A small audio embedding model, trained from scratch: waveform 16khz input, moe expert_choice.
Rows from block 3 of a small audio embedding model, named by matrix and row number. Rows with one number within an expert belong to one neuron, the router's apart. Each number is 128 + 32 x the weight over its row's rms, rounded and kept within 0 to 255. All counts start at 0. Numbers have three digits each.
Before each expert's rows are labels from the 100 clips, of 14848, where the router gives the expert most weight on average: "strongest on" is what is common among them. Only what is clearly more common there than usual is listed. The data: single English command words and digits, spoken by a formant synthesiser in many voices.
# router: router (model.blocks.3.mlp.router.weight, 16x160, trained with AdamW), inputs 0-159
# up: expert up (model.blocks.3.mlp.up, 16x80x160), inputs 0-159
# down: expert down (model.blocks.3.mlp.down, 16x160x80, transposed), outputs 0-159

# expert 8
strongest on: voice: high voice; intonation: flat; /m/; /ə/
router.8:104054114111083152127124139179146123128147181173159077108167195167200107109144099107177156116171104170091131068131177135198124132131155095138111084064135100101123114182123193174161060118141075083112173147115138122109126096091075123178174106116108098167112103180141113104154132159111126114135156124081100117141124142141105171106165067144142086118146134143192095158090112153174167096146160099080133093141113103165126104115129156160089114071135154119108170119132113139126081174172148
up.14:170111180122102061146109154072143125116116221141099110127114102148100151110159145133166076091144133133069104152151182101118098131140141084164071148135107132136134147133106194117167107126113101140103042086098110067068082080175198173108124112123155138117184130126115143142128107115178078144144162137172135157151140138162162119163121128167115094095186116084127141131102141112145131182102075125121174161161127151143193143153094108087106176145101098159151120120153170105141072113092051
down.14:147172100126106118100106092140169178122058123095114133111103143110190145162116185130100144162128138107139098142116170151097124083161109121139135084161110120117111145148142132098108147155088116076055107171141175124079145137130168083131111131165128140120125122101132072210146100149069122132078152161093136159125083084106149178151103205148175124145068047175138168147122160163101114118093144134190102064127085125155121140112170107120186101241133114091130116165141113097146123134148160
up.15:121141170124139103141127163140117070144078092116171115145098204154122126093167132107104069071088142181133169143090122156150166148172191103147086141144163146128124078081173165114067108118143170126119090140152133146145127112169129148066119106108151052146136178110143133163153099163144150067138114097031080132107137124146132088100130156158125165097130153097103125123138097105131082132115156115143039138172104120113132123168167141192150109134095134208097182159101075172120160156121098
down.15:100217130078138171111130136133120121171188101174162154148212124096097104115124127134096148147102093149134113126117103174071121125155138166165133130086152122138066114111141099111136063136133163114132123131144180125070185191128141073098109083156132139119084147115133140091085145104112097126122105121217125134131145192116182166103144100130132152088116115123146073109148122192131188072111144123111182070117092171102099128143117130143119161146208118053138125085126063112114152165157140
up.16:098160107150173119147077096114194116173126131081063117142132141098063059115148162133137135230116132159107094080140113193087103157099153151142083160139140123082132121114085143172149149146174121162099139060165134114145125142109096087149116137138185093117147090162130124126129123160124118188055169071167175117144092126107096060158129175151100133127130072111101128096145131171154142188091093113186135155135140101170130154112095123125075051122169130166100140120105140138163127099147110
down.16:116141134144036157160082157087127086106183181121143144153079135123150132135134123106143115083110147096130124151161119093171108061130153125148127139107089084112136133141186126142144099126063106158169111083151146107150104154182154166155118057186091106164091107133122148143134118134111185050099083115084138164134153204144137075141130128100166120051122165104163046151124158157144124121165155123181077134143128118132122157118130171185130173180108150080160101111133095093091140105190143
up.17:170157160158125038147116130107109103100099178171127182137129172110125121100121087085148174132113127103123150138111130161104121114105180180124188133093086131101140143155076083174143146111130148129108124095087147129144179116114128076155170141067153156108144192105136139123165132135136144130134164169139147191115158129116108085080082157073137174109129182066111125089117115175153160114081110106060123126157065192163124135125127175122124040100142106141174142062112135108116098190116067
down.17:189169135160124131116128092126156122121163145114157006162151114117122170124153106072122168097145137123165126137120091106193168067148133161183099142107079113149165153154142140124132171163133139125127130103160102055141132173192087141100034090112142088133161089118137144098125126108109119131121167102156102159118141112078081087136143070107095063163110183163136135108139135184138122144079116119134145110117100172145116120114101202120076086129107188143094137084129175121180072134131141
up.18:123103144116120222130143108115080151135185135165164110129107086101158157160153128123098100072207131106151148113129127098141136099121088147106142096173071108072099158132146137073189104057133129093113119123137112090129128176224138132153111095121111102159140089116136145140137160054168098143092178143105146141129145091148179032133171118139178093173113118178147082151113164147148102131132134126147092086099163146109150151124120113096045123134184155173106161131072128103165138161124146
down.18:129133131113139133143106099152163143123126097124159097114142104136137140088085076117153093252123132147120095180162042134150080137137126144102132131112182121168113147173115153151109170120166146138147098133120147095123147093119134194114100130111127181171126094158130144103113102130117195117171112099121078162091111135108111122063145156077065148078125133105107215205154150110150104119150134132100159143170204042122139109140115110139165168117040134136123078115165118140150085126122087
up.19:135159101145119157146124116169154106142118148160107150160183210170166062119082095082129134180080134069115188103097118160119092146172168113112126128106170144139146143141124122162129115148094145139135113038163126170104130161112077107136100097110098138099147127143168097139126151202148088113165129145117080171153121179160080134141061132132164155090121082165165144163102106104111135140123182110152045153167167093119114071073087145123194145140062114146115160079111116083115103095139108
down.19:115114114119109150136117149143121178160106104131102135134143176120143106144091134163183153081055153084088063095129149147125080100150109118131093122156208064122145111077143189128138116121108129153151090165129109085177114131136131109110109185160120105090069098165123077128108139070103122147118097109105134129108093142102167191149108191180135144164119170143175087056102140127161097128194081126143094085092143134121082137144175169128106162137134177136102157162171125087103177153137227
up.20:107103096100141187113105142185085164126160153132132118128127071180081131143143099111114074113164114181123163107139124111133061128125093152133127109157132147135087162127148160064110114134102134117079137107118112088134195130134084154149110125141088169213127153129101131206133084050180165153134158131126167169150129168168143090141149111084077093091140146132105071115162191130103169105116149151107138072141088174104169132148101126080127104119178240122128144131092140103154102163101087
down.20:127172148093144077158165138068076125181189117189041154124111104106147115073157155125112125134134091150147154139150106105117123092119148108123170163086165083109111166190153202132141129154170163173143111139171089132178158086129151127105116105093096116117124120169125129043091128157089111136143130093134136094133092071120119145119154181103164162128213118153124136137086108121130064104191158094131106133045123098123176132093129132183157116099162124118166115132106086108132135124160056
up.21:099115182116079083128130133084123147129176080112070145168097112160160129128179119125101129072122077174124145158138179129131107139118140145166154119078085125189134120115096116083167148110126101120173176145087217149148094127136173137113069166120211137050150171097127155130147107174172086144118105232112103099113143125105110099144146133129131164094100099106166162097088174141149115163185132090093152110137104151140121082105065142111125114125118063125189109124117121139093103112163166
down.21:045121147126132140099117116087120211121139146158175128101139115150110119104131117113131144104113127128083160157096105173143105176091121111107113105159010146146091106161121105101125131142140107119134135177106180086092111121132159096129159143142152138076183049159153110177118093115136169130082042120112113115153129144144072151128152118171123150132146112143083150194104131158161171113079164149135114001157124178088136175134152133134118124132143130130096156113181164085172125142155177
up.22:112141139123132140113096139119187084156152141090186128142135125115153142123110129145168124140101110168127182137139133128107093150063189152176127153166121080106086169130085137174091129154170087132246146070122012124163174188141079080124122138133158138177120102103123135126082064110130090157106126146085131097142123080110137118178102124126091144137063130118122132084164103163078128143085118106107097146076109158178125113130139137160093144121134136183174177156113160070138137126146084
down.22:097112088111083147162127135158124113087120105122114123104148107152052149083087139161104148119163105085154134115120116165127218060143067146129096122130092152119110145135144120143130120135140168161129121064159188187139125130132168099105128129154078188080117143141065064066160135131107127120148198127173140118158124144143151177125085138138169139166119133145152085233120151113062180107088098128106130165116073146145158124104114121195096160174098170091105165142149102116096118114118188
up.23:159119123164134117054153115120167110128118123129092090120121120131148160129097108127142096149107144116116162089141140123124176180138138095118166101077124210139137110157112131134176109144107148112176146109117119180091094142157190121145082071086124101159108141078138128115093146103134121118099145117172149123129134166079083107126097110177148088128082112124099118038129156132101157126111051044131116118173179136169119165177225173129129100157176105147037196125174089171128091118137158
down.23:159153142114136098154092157117103164161111129175154106119179136130097104178138158130156072206170130117106138090107125132157116089071152138142137132118136099117135148067149178154097079126128083159117133107147151108117147182142133167090089110169127116120142023171070116123127133160085146164143094118082114085109145147143063067200122139131048137100130173167128103171115147134120090136131126154138140156094119049157089152151105191117116185092148157096132073139211162127114157096100123

# expert 0
strongest on: voice: high voice; intonation: rising; /m/
router.0:080077178151160159123105082186085103153212126127147129171104133134153088129152114124089133139153089216154072138127121089183120140102098196189133118195039082130094165185141126114166105103114134127157167127169164111112157133152119218154100132080113139151113134176134098137101096137106124101132141126117092098128151075172176095121122133091091107116141123145100136177142119153135144162157083090095125097109115149111103090199147077095094106098135171114164123131106161142115100166100098
up.14:119118112086100148151182124081103145132127151119110176154085125176140132040195098180109106107134122062154092163062100196138118113123121124099134084098170148160156188092120148132115134127169061170087106154124187141143095106102128136129134161113054130176072102096128095153109144110092163153165093176163144131105155178148116145065184146135138151075132106089128157141148100104110132160113117150088161139154134169100081128085115155133187149121179161080100154085156174162104086139149140
down.14:119108078077164151107101112181111109137147132126195170120126149122139108172071129198149120137086132152110149151140151090088085125169104144151125119125074095137165142143128141078086112112107156110143136135134109137177097179140114180145108108089148132105157108167189146115169111113181155099136091057000130128098095154138080154090106109142137160148081124152141104026127151141193099072129116176129111185125124129131145126101113175050134124125148171120153153151091115154107092153130151
up.15:122118105106172155150132150172163130146094107092121114105072147126153109168142105136121119146173101119168133145141117155137123150160039147124147130134129151100130140092183114187136174113161064145117098185178086143104093103077122099138118080085128125116140128138100111118117122118188100151172085168154138123113131109150156192114129084094055123073145199157127120028104130127133192156229086182130116147027138097130125121116137113130138099109159173117171124110089107110119173148100143
down.15:144154162132134122144153113050209166139105167187161151132090120112069156095148140176119152135162124145106103130162194148098152123128089156132130067135117114082160058104148132172155131130071126112108148125108160155077067153093141162137112079160139085161108157166149156078070138139152166122094101126069154126114119100184109149135145147116120116128150155111161153139139130078093119156176101106164090168094097117112119116136102107160096109180107127130093060131151175085174183141084026
up.16:163147042106151177116152079184177077125103103094119127117178140105148135181139112143087139152153119120143123144104107085118105151139072175161154100111104150133122121122165127088113098127124084118142116037122104102119091133139054148099124146083139215143132103124120104108155097129141135112156120139104086115137073206113110174188096100085164122129146134103106168205136115152114130229156115142177170126178144132120178110135114054135137172130130121134121093099088190179139142103102116
down.16:106083174096158118172130190076119139149099171121110165138128173181120146136135133082135129099063105105123068129129106123096094145149111153090122155237136100130118123083142156131061140108146117093121141091161162123106129133077126153134140129096174125153195079165143122094115125218133169105127106195087121117102097100195103205091108140134104118130156121093197112151149101104156156133128072164128152143117079095150110127177109181061126186105118153130134092104145156136115104124174093
up.17:112215161102093118132163143063160155105067111119131079143097107086180141144096169164144178116105155191161144124148106119150100059098109150125105174180151106166126128103078140099132134147125120082119147095082113175143085120153106091162149155164057139133188149092111126114121146171114106172102104110085139067188168233151127169135103141130112076105105098166159109080119108104119148106134088144123140127098127201138114182182135114095173115166113104124098138138138125151100111074113138
down.17:115105167173129129124113171142056117144163183139098111150197136119117122124089104108130123247125105134094104124117174160144121160134100117134157154157177148099065087147157155109123107107143100105093148087091124129095082078125137094144177146149113132130096083144084144163173150082079115086154198154123185194127121104119062115140094160110080114158102132127168170180116131162170110134135101110133094080123135101119101141134164166136181135081141054162080110140166175128105144142147059
up.18:143080128145160122133130123125128106145095143143085103089124121135094059111133134138144103203116124125151127118134130173117144157108170093054099097102153050162121073107124131142199109155121085114230167083130139149098101121057113097166104170079132180150114149125089105095109121176179116174154110139170143117145079066126151103119151178152110100095150124109116114121129105144144133202173101183076087134130053100177141135118123149128152182160148181142139119125126130073158124065171123
down.18:152149137083137103122126098162119128122083124170075098132124137136132139101132184133102170133131127100076188080160167141098190039111122081148153064144149198102157126119155097132155199123122172178120121146132140117149091159126231117130162138112105101075150112131134133161100163141093104139141107136168083118084081107161127135155150125104086091154135115212115163127126179168158133108092055107172059136112134120140068136112110108105085108074167073133118154128103083130137167134158157
up.19:131199110141144088129097159132117173105158097075166218108154088218108110087154141198116050134099140104118181076136123130143118125130118119075133126181112128149121129154157162119143091133152125122129125139159137188150183096098179153119088140111114145181108134144163114124086130112116122135131108133101150124146134160133178173166120181167162090098145102026124117128093154090179119056116115085096133066129099103132173140033127100172114135153097136141118100123101134128159136122116073
down.19:109086139086131139109169102114111120176126105155045120123177102099099076171074115141146146082123130171197084134138114124159146175104070091107126181187110181144152125173097137080089152133145120127094155133187100065140066132108105128147153114108172129080098136150133135110169140138136115095106051181211134125114148143101130063108147120147198129150077129120124131102132145112156123142159135156174141120144127095150153126141211126149170098156194139171101118112087098106094103093115190
up.20:134133131151102127087147135161129055124094114106096185115104107167152058138144093188096159144171169209120131092169114164202136129114083079137158148131122137117157104163170082102099112140140180104126213155154114112133164120180095162170161055099120143180118087113123155117133151085130140129158159105087125100131116120134088154076164122043142089093142097149137105154129099189186136085168126128148109120110135099103205096123141128034112107112104112093119158151100148105130140124134136
down.20:141125102082128180171111190143121162114129101093100121157054011116105068131133138148147133173179070152189123098122128110067140096159140162140113133139128078135158123136106202163131162109121067169112097116127172175158147100070115149145114123146119092140155097108109132097134123119060123102125085117178103060142137138130175146147151154121182109130223153137110111086082117123148132103139144128119122184116146168114128128067086141174163207126143133097129136116146110128120171110138081
up.21:128126128118157105147099109065211152116097135058150114126138112104106193106125103129158146100188149115120164180075100192186145133096140105130166117107134155153136079130135102057149088149165148129207129109143118131138175093132186123113070059059101153121149138186079135126149123131088145140140100127144125147124190111142143082155135148132158125145111085132089207117093094127134112138163052177106144115055124154131109147136099138175104121166136176133133129077158068100161136094103153
down.21:143101149163119067116131144174105125093145160158178135107145148120111105135117150142113109117102128177121137146138148114101202146165099108134133150149117134080116125134089123171141118126119171112117142139139079147141158082255151201096123119099146119146149143121119126100130159084121138119122126114093184088101082087115137069155126061117071109092192157130131149128154082121151197181101129125103137100145081165136240137105114082151126170064169083127130122147122140124102075125068075
up.22:076092090127127110178149118077168130129094070136131153139050147148135162127112139120134105103105089144131126139075146092190203142098119110107191107135120134173058128167121051100055140126168149150122125181086119125151109149151157102146132179153150110192077133104132089137116136138080132123118126086137152115088114187137067141120129153097181126118140121125119150175141161111107176085139101109105222108151126085096123103124077210129160150170194101159149164110153109144176106123144142
down.22:069091139111096103129105084081130104122150150146172143096090166171114170142134066089131163196156170142153181089080090116174144098116121169125108164135172123080096105070170135100103101109160104095118137081126128130156130110155152117153157131113111152168137039149135100154086102155141141093121123216055167162144113130161081170137210152097083069155126147047147156096142158116131073159124154148125095111153122123126156160178098154080069131119130171132106152138140111140127150128145156
up.23:119082119088128178111071139166151155188110099145149159109162138127081168074166147148130064113096115177159183159137135060132100176100147042096111145190137114071093190105161106098155112130136122135144117126119162143139110084123160121128096136145094129152082108087110133069126158115175167067139105133134180162128097185117106137157067118097114087115153132144117084134136139156183085042167120114101155138161112104147153207153114155096184079115138152128116181154137103149104119098127156
down.23:123181149156158131100157193089141162165194091128084189141129132191126079119088136149118156079195131136093099123158133161126171122176122169136095141122115119184166100158095180158132160131151116133113131145124120069097144111120061129119154063132154176110121077160147147112074080129130068150139139162182063112124113110150132138129108036108153160172135122092151142145110125123122161118175137135169094123040111169080121109144175096125124111137086148113131071090096046101131122135141110

# expert 4
strongest on: voice: low voice; intonation: flat; /ɑ/
router.4:089096133110171122154122084161129117190087130154097121157063188073157118105193139167128133154118070124107129051093128112091104155101123185110107164118089087118105155181191120108108121092097133127142079066192111113113107089161123094061145101058133174143130135150155200108115093148170160114163119154128150094125123147180113137094094137132108181123135116137104123141110134085079178181125165108110203149143124094138098115175102136142123148135137141125116101152073103070094111188091109
up.0:085165099091159064120148103073145132127130141128165111130100110122110170129084151139152103145142106145162095154101124127133157120139167122153126134174131133124090120187132208091194105185181097168115093147109159106148090121130127057145060110118138159142175193142123165140128142143111093135092198129115083114122104169138128135168112106118000125157106118142115115186091136134099136103174120131121153143179109162167146079072082168177098096164093142128137088147096154148090080119104138
down.0:140101143152071148124113147148132114117148144125130080082140125108199121122090129081109057134122130142182115154133140130167138139077132156170168127090142120167048131135207065083129131118175182068187147133069132124151125082142088153140131127113120107120120147159122136135098157086123091120082102154150124205052101067127133130146113151121195136087158064108161173182099120147096123125084111127121090071127162158162124127133150125173131104127148135139149177146218172094125114145141065
up.1:177086164136149100105124146125091183084152150072067116170155134112029142095107176158132140105133119145142113168119126123160167162092096129138123133146108172115091122117168185101168146110136109162146090179138164139091136141126201124109097158069134103177151098080109157120123184110128080123146174106078132108145114117099137148130129138085125092108136055158151090103089198120153123062118074062124179128104200120129152155134100086148098117133179099131134094132153158157094199139100167
down.1:110221149141131139123149098128102155119133111143109141088159112126132160205096092142127122179136073118050149103078080146100095145181145104159077124160179124152123091158090128182162117151157158093150109119159081112131185078068135111120092168097135176121083102109172117137172143174129130126104108196185160128172144125148117113095119105167139143095078106142135142118090101145101190181161183112106120135065104101129155130084096171135124151145097133126125141125111164106118021092095111
up.2:160147174105116183077109127051105129149065157134205081144129154069164103127099075179130054127118174119122107143126116114105125132123125136129090118121141185153116086115145101135163151118077123109059109143167112110185146113141172128099110146110088134170149145132177128117132124107130065111158133159205222168129108095118140129102075176131080107138110097154161067094141202132115187131108118137141076158151166094139141118084136162188162155071115123134124153137115153084128087107116127
down.2:106059120114155112135133140113203141082162138094133132100122066080144121112094149143136159143165127099139137144141086136136143117105185086126139123097119134097110114196118103140160109121130141205113134141091107161083137157119161100171188156149181116098183074139103130138144139118081099149123128096151048136153158114129138083148127121108160129139086144163114163197122118178135061124133117140161028161146097198161134131119125114150085061109110015112094146160142132168167172100129105
up.3:129165104173137128120204111159140138182159093166123141132121191090150095088121143164135127131117127140167080146118139113129109150142184138127034147133096122093084130127141174120161142116139099173120148080136092036190114121166163112126108065238062138107111127112177139137109107161150127159102132095104134141156123112121121111103091080112166130138112145122119094145139104133137095128144135125066069187166119058116179123120207191152186136113096095124132113133122089096147163110114075
down.3:151136170124101136159145123138149084123146078136100149094157077191136161107075114106155112108167128148145190140120156206137119100111149069133112101140162108133141111095211161138188140137195176135115116121132129101113157107135085089105128077112067149103142146134065141136136088147071174160152110186186071117169221117114134117095135093113189120125151102168096089162120093193158179091118107142121117156087139090105133130102098122120146115077130110122084067091176108180136152126132113
up.4:178136136112173173106129156175110118115105074159124141125124158147152141165124069114136211109117111041160128044176076134167126103081164118139123137019165137102155135100210131132143168140100113122133138087118108098140215116169158145135174096141131143139112091151146136130128131048083120159092141110105125115162140117091121151108128056124152149125090113119116183121155111163167066094175082127140099136106147150182150045137165129140117106165091109117132122137107113144108119142092129
down.4:108190135130125140147136108216118183099128084091108074083214112155131092109120112079145096106116152186153115099157078143148127111127126132132200147095199121059169153100133168210179145116125127185096125141165145107088142138136066139146110130085147134160150138130139112081128094160059128117132088158101105053145089158134077124096176145153152102188108141154102145141114120078186176109117148118114127158111083144155115096126077111098126089098159145163095139121092163114125114145158153
up.5:175105149134127206166108156152101128113077105147159147183135111116095095062122090175172094116110134130120133090126096105148165151117107079147129198146126133148165140092184124144125144133108109044136144172139145110086137120165079148082129103061129143086065155096136134144119176099179131148116133131151101074124156076119084173146221144121181131118135132118161086087151115131065073186117091154139121150089119148093108178136150141114150153159082217114138116107067162127130148122164121
down.5:043170129173123089172121159111121129152103142153146150133183092108117085163143138096096131170130108140117154139158112086079150098137145175058120116126095110119112144135115214104038139116111183139084141107087122107123181159166209123185147085170126111119121044187166143141094140127144178126120192083088194108119102177123204122109135143121151133135139115119119097199106113105096119079150152108139165096113137064154157128083140097143111112147125131125106079169120142138116122161126117
up.6:159172114131105115196099090150114093159129128110149085128109136074127168137144107128162073087160132122148159165124105114155122104133153153137100136096110054160183132109119071123149156142117068041130094096085079125117109148142214115131066131064123125055197122088104139084137113141074168128150142142111115133107146118146170157119227092101172129136143136164106192141098107109119126151131148148150101165168079087151092104140113195182126133131190121140170126172136155153108119116132170
down.6:106134132138114089135123105097117147123092141153115184132143087138115150184121182109110138163122135140125139147135170200173108131113152124088167119155141161078119138055173152062080118085104182112163136221118116154120172120146152085157139136105126144097164099117124149198102174120085150125131145154090085110114098149136165148161133166097090081166075094077181112178123102130096151106141106139152130041131094134141151103114143066081213110163090095115128093128080158071128181134120157
up.7:153161200096138129128125109132059124135206199099097175128126112111127167134188186096075115186156136126120140064123138078153104110117108111131145119125165100115085167112154179193104162050109124099145149112093105137119149129219199154146118167108119109063144104113122154134098083129094080120095079102058126142149132156150145159147184099147147155103128066113138175151135149140174148132128124059133135113075118105105155134138094086127160170141118081117104089110134127086141135168125135
down.7:194144080090111140120146136163132137111141119064089176106112015123100042121196167139129112090097149132070135170142105128101125146131154098163165121145136104140142105128175112106059113137124067141110063121158140119129093095113132099115118178141086092131118171096129170126133104130171132086104172206114071192168110138110106072169128164171146124100119139152140122179155052143099139125100141107170145139168113154126118140149156157122118134083164087146201133153141187131117130143125166
up.8:196181136109105043140115119110180069105070140085150072146152112096154145130133105124117137158203138176081120095160166108123088119105159157137124126141087114112101146107138133178119081099178147143111131137130105110153152146072102093124081169069156164192180171131099134158149105089096101180096152104171087125131131166162158153183125155117064127122179142165168108133105065134097143172099071105105137093094123170119102071133149137195134128118105119114165114204130130153110131141111089
down.8:113101096139082162103126129117123142108089119154092121097085099152182169099109155132111078094145171168172090177150112121114147096113128148157154175128116113146089138149179167139111128081081124106106146063126160186080183157131140143111071130131074115193073106120127125113197191112137104110127074145113100158133134055137163094133139097072170101148098131150152128138120120082095131096124131159185153101115129155123147120181137157233141125208186097147131110146192131107113073126090121
up.9:136057062095123110172095065180135149182101154195125148168117200156082141156162125090143121122073118087123109122144088144121127157144164142119125136118143127142150161208091130094071161084130121140087096102137134127122158107235083081085112059131168157133139130155191195133079100154161120087125102084142156133122117123189063114134115108153076164170165106121148122160163157106122131148126114153141151121129091117113132124193089150106131117090125164128124099174121129119076119143090130
down.9:080236127131090193145136121112141146164115135151126125147098149130150122141121145076139132116122086075111095072108122132113135072123026118160150128134151130067120162021132171128185120137140101154120179145103151065144111076124088101131156133114085081126125176154134124120094111092154127137109161172170170121099132059165145199127149130137145127159088110076134112199120139131155151153127160126123156119130105144091098148135137104100086161155141102100108093145144101125123234152163129

# expert 2
strongest on: /s/; /k/
router.2:083124157146180140134215189114121121086124143085122148105075148131189109097115135216183120105098134132109092146061040144102193108114139079116136159156151163179117127143154180072132115163140166136172135145176159155145084162095163165085126108083084122118135106161160171137136139117037122135150144110131146088086112130106180128108107141124092120117122132149104150118120119082072109114138101135154124153100107094134127117108126088159206114141109203153151144140113095065076102107124137
up.4:153128133091137098117138141177095130129096069150144132099177138170144181102157124125146154104135103160122120109127123198220079115111190083160184137151124140119193144095130119131111133113150111124133151082116157081102220095138134120115143088166134101145131125146122136117138123157107162125125138079187150179124125118132067165165080048113097138179056138089135126141133047142139166114145108166099164077070109083154099098099119121140170134141025137165102138123133077148134146127135086
down.4:152139125114128135165123135170099106131166105148081117106148123132124113076091113139143081014167129172133189178155122139106157158065103167135116153128170066105105126077168188150153145100124125176099094159218129138085130105167098143134129138110094109136106161125096123109115129106114114116125150110076155096165087107126114118104159171157127109089151076191120136124098134085144078077142116097122130166195163144102163147190156126143105086105144115078105160125221152175111092149125192
up.5:108167157131193205124173107133128157077114111120088075128128153161067073127131131199072114148157133168126088127136135077156116112128163116095064135163170169097109122106092088092166170147112113152129123104136135178100178194107129144151118119097174162119050085081154105127117154091081091180162141155170148126130103162073145123094121119116127118171157078080109078098110118133074089147051132133182143148149143097146155135123170126093160142145198137150134123098109118100188128138151107
down.5:146139140121169109121126130162180061103152131091147134170136129167090114093178110081141098171156182103077123090100152171107146150155174086059098124114161113157149106132146142118089126087114108100147123105053165167128119102126113120122134117164151108151161141127184136110112150194179152133125127087097115118085171152099086097177135153141166139038146081160149138038147079122076136146147145110186096128080106135127193129108127094134168140121065094091105148177116214125109125131147164
up.6:178109144124147110169128091126119174149077131200116151160132095199126120129107172133108125144155121113100137116164091058170144130146145174189086161125160133134112131122159172157191187137087133090198115096093080146101136124065119138157108119130063109119056217122099184112149130105147127149100129139079202116116151127125171134110127135073089152114106115127131108084143138078085134108120154112148082064106143077161072171129134150169155137096156117128153170118075111071136132096108095
down.6:162119188067051104117128074111078110135149102117149092137098125109156193113157114119134148099128153185099060153137158214083072129123093152160158150077118107174128155090137115084130079109137141171101196146125103077107183161181177115135113093132144124121142161127125167099128077192162124103132141147172127120125130077122114157122105082125114168059153144124110135162112129112113197121128109147094135127153168127135169081112137082091109062161146149104074116148142166131191185128130157
up.7:157109160121137113155077097118089094135097122100133090124084147141130145093205137147090066100139146089133123088156138135147189144098159116147123232119108123087124148095226141130175146171107153113178130096166108112116126106156151141109109165105121113198121136153102097108099128155161167166144138131150068121102163075090120126141186190120205121150138091102049113115128106145135127140157179106128192127051149097059149172089089118144126166129137130151114130082103130131105146104086154
down.7:115157091147114060069131104134141160116126111133090158104114094085097129118169145054116131115192157225117154095116153091113101107181068100103047097196133149135138141190121089117091139123143116110094121185109144100121224146122185156147096137142151111105148099139110147162209070187135128126120161105123175149161092105108128128094119101092102148140183148076139119138149115085228121101150087167132114129168137127139171117118137104117147096137132117131145133154157113127127091095118093
up.8:199126072150121157122147108160209151092182195072119126120103106117112151105107099155167124133153148117075153152125163119200127166124088161101166126157156160116112090136127131108156106152111118064168105104155061095191140019143085119135115153066115149131124157084106113117122168157130165153126089110088176147094177125149124139133103118135135069069086117186121138114133130126138137175128112117147139119118108083138120145114168071124106138077079172155101192109114099162138170088167168
down.8:110173090113141163137097184127106182121100114087080141170224104073138202139139105147084163118155123190154169130087136105082165105164099115128084123174095087113126140066159107171142170116140148160119177152147208175156152117093156125139133142168144144132127120098155110112149098155139078104093117129154152142147093138166152144127141159126079129108155134106090125123098070167127135131185111078183077104064122173096073120116113101117076134108117038109182116110091119122097110167131126
up.9:111108178137194165126103092128091151122156159147097151173043156092087122142152112099172210149098138125061151121081120111132156146139169152150155102159135158128084098131204115104139097196146100171144129112078113157123140127074149169115171071125102095138089096098137107113064113106174178102140110184073111106129136154147124177118142171122081158118127187137137085089139077163148112093159172098102109131168146134205105096115107088098180104124151110132174188115113126110135101132113114
down.9:131139062110141156115079143105155075115143136169154093130185182117215132134115136184122095150105158109156148137083151120133125183174139062149075131124108114136122124138169134148154123113141092157123117115155145099162104125105115157113157119101177158154173119153076105141174135102067088132095086078092134151149153088118080139109069099145109088144135068096099134124107124150222103128157170098153182152150120132153135149145138100138113116020134123075102092149155112213068166115149138
up.10:118146124087073151097120157151137129127114090150064146116109130156223101150104113136102071139127165132083111108150111159076115172156166124116110149093164146134135137069132129113099066153132145142103122124125138145127152068138148155126137107125113163181105119154117075172136180112114105119130120160104115069115103129146133137120097090107135166034105102094190133071146126115068195127171138099116184122164103137145205131142167095167144121187075187133148071186179163112110046126151131
down.10:135119154141164115159134164171122109141155177115163070125111146150138177177068161094102076084083134210128155118106151128160137117093135082135119102078139109156102123145087144140146148113172121183150126119109191123111058169180138163106089153089123121203157102150123076080119112121115134092113121104154091137133111176142154130111228089127083098134059123086124168091111137119126126144155109126191173107108083113081139120173117151120133131123169113095105099133102134145180097210133054
up.11:139138117139118167084125108119195021107131148137097143105144156110158109090107121181143180122163179120129136157109084125132162153130118172152127114119126119146111110162068145108133073146129142164147168098097119156191106095096126095149127132074070186176104178174132102106126124087132107141183107138110100128141145162085101109134113151123109093057147102125164065079106139138211197142152109127178141164202131145129095105121123059126129126108169122169145126087133119131128169123027096
down.11:112094115152121143148165112095105118139121150162093134069237160072128135186130126135114115080115102146134067136130118103136099083100114117155119117124064149160064138157189109158107155136085130100126123130082198186118169130107158155161119118122082066144122116135114134103129177176137090162095129157123126141139119067112040125149128118143147145136223155081092090117078181130112170161169182129168167109131144150193057099107139146133132117138105108143168129140123159126144158135141061
up.12:118099119130166121131111144123147148144128144148165078125145104150092169155161125163079142127086070134127141123126157144107101077163129095082201095147151114171121135060170116125252107156136097181130191202135088158120124133101085154154125106125148115147116126084058159125110111125210111075142190150149112096115153156134076137169166175079130125142085090058139134101109157164145075103115114164122142132087148153127131183105100112109149137055150148144099122138124113115176159087109093
down.12:149121114118120114153143125159159147147188101118177148083160177149089144084142092156152103098160165151111117170115125124132167170101146158167078117129150139104153106165079138079104097106062081069129115098155167159174156127150243067153115139068133127097060111139129158104136137136095191124146100114116158156116155092149126127109101055067160113157141079154077149123092136090177121166113095102098121112108110116123210103130122106117110209185133129105138109084167099143109131163145121
up.13:175105192104105117150121128196150100133138176130151158138115183123103171087134116086107114125115155131105129082091112125132105132125168142096114165135102107110063085132145087139164121130169170042139107124120134165166085168179237168088184167163155101073150121157137113055102129061149122093153140105104189166099120121157094136073143132124136103095125177173128182135102179123049103119160143108079100145122100153154116119154098113108140162170127106139175157121138154150116141096076137
down.13:124131183108119144057122112179128150132112107035131076122143081133127090148166129154116161114118141086119151138087184119166119162143147146069101129122153147087130156120146133170073137125112076147134101120139140142162140101131096125147127100153131196143153170126141215119191161153118140127108065110160116106107135086153107092164087112107093136103124052097122161134102133140090074135082123094147193093097116152125123165144147147197150053084135214112136121180158150166105113123098211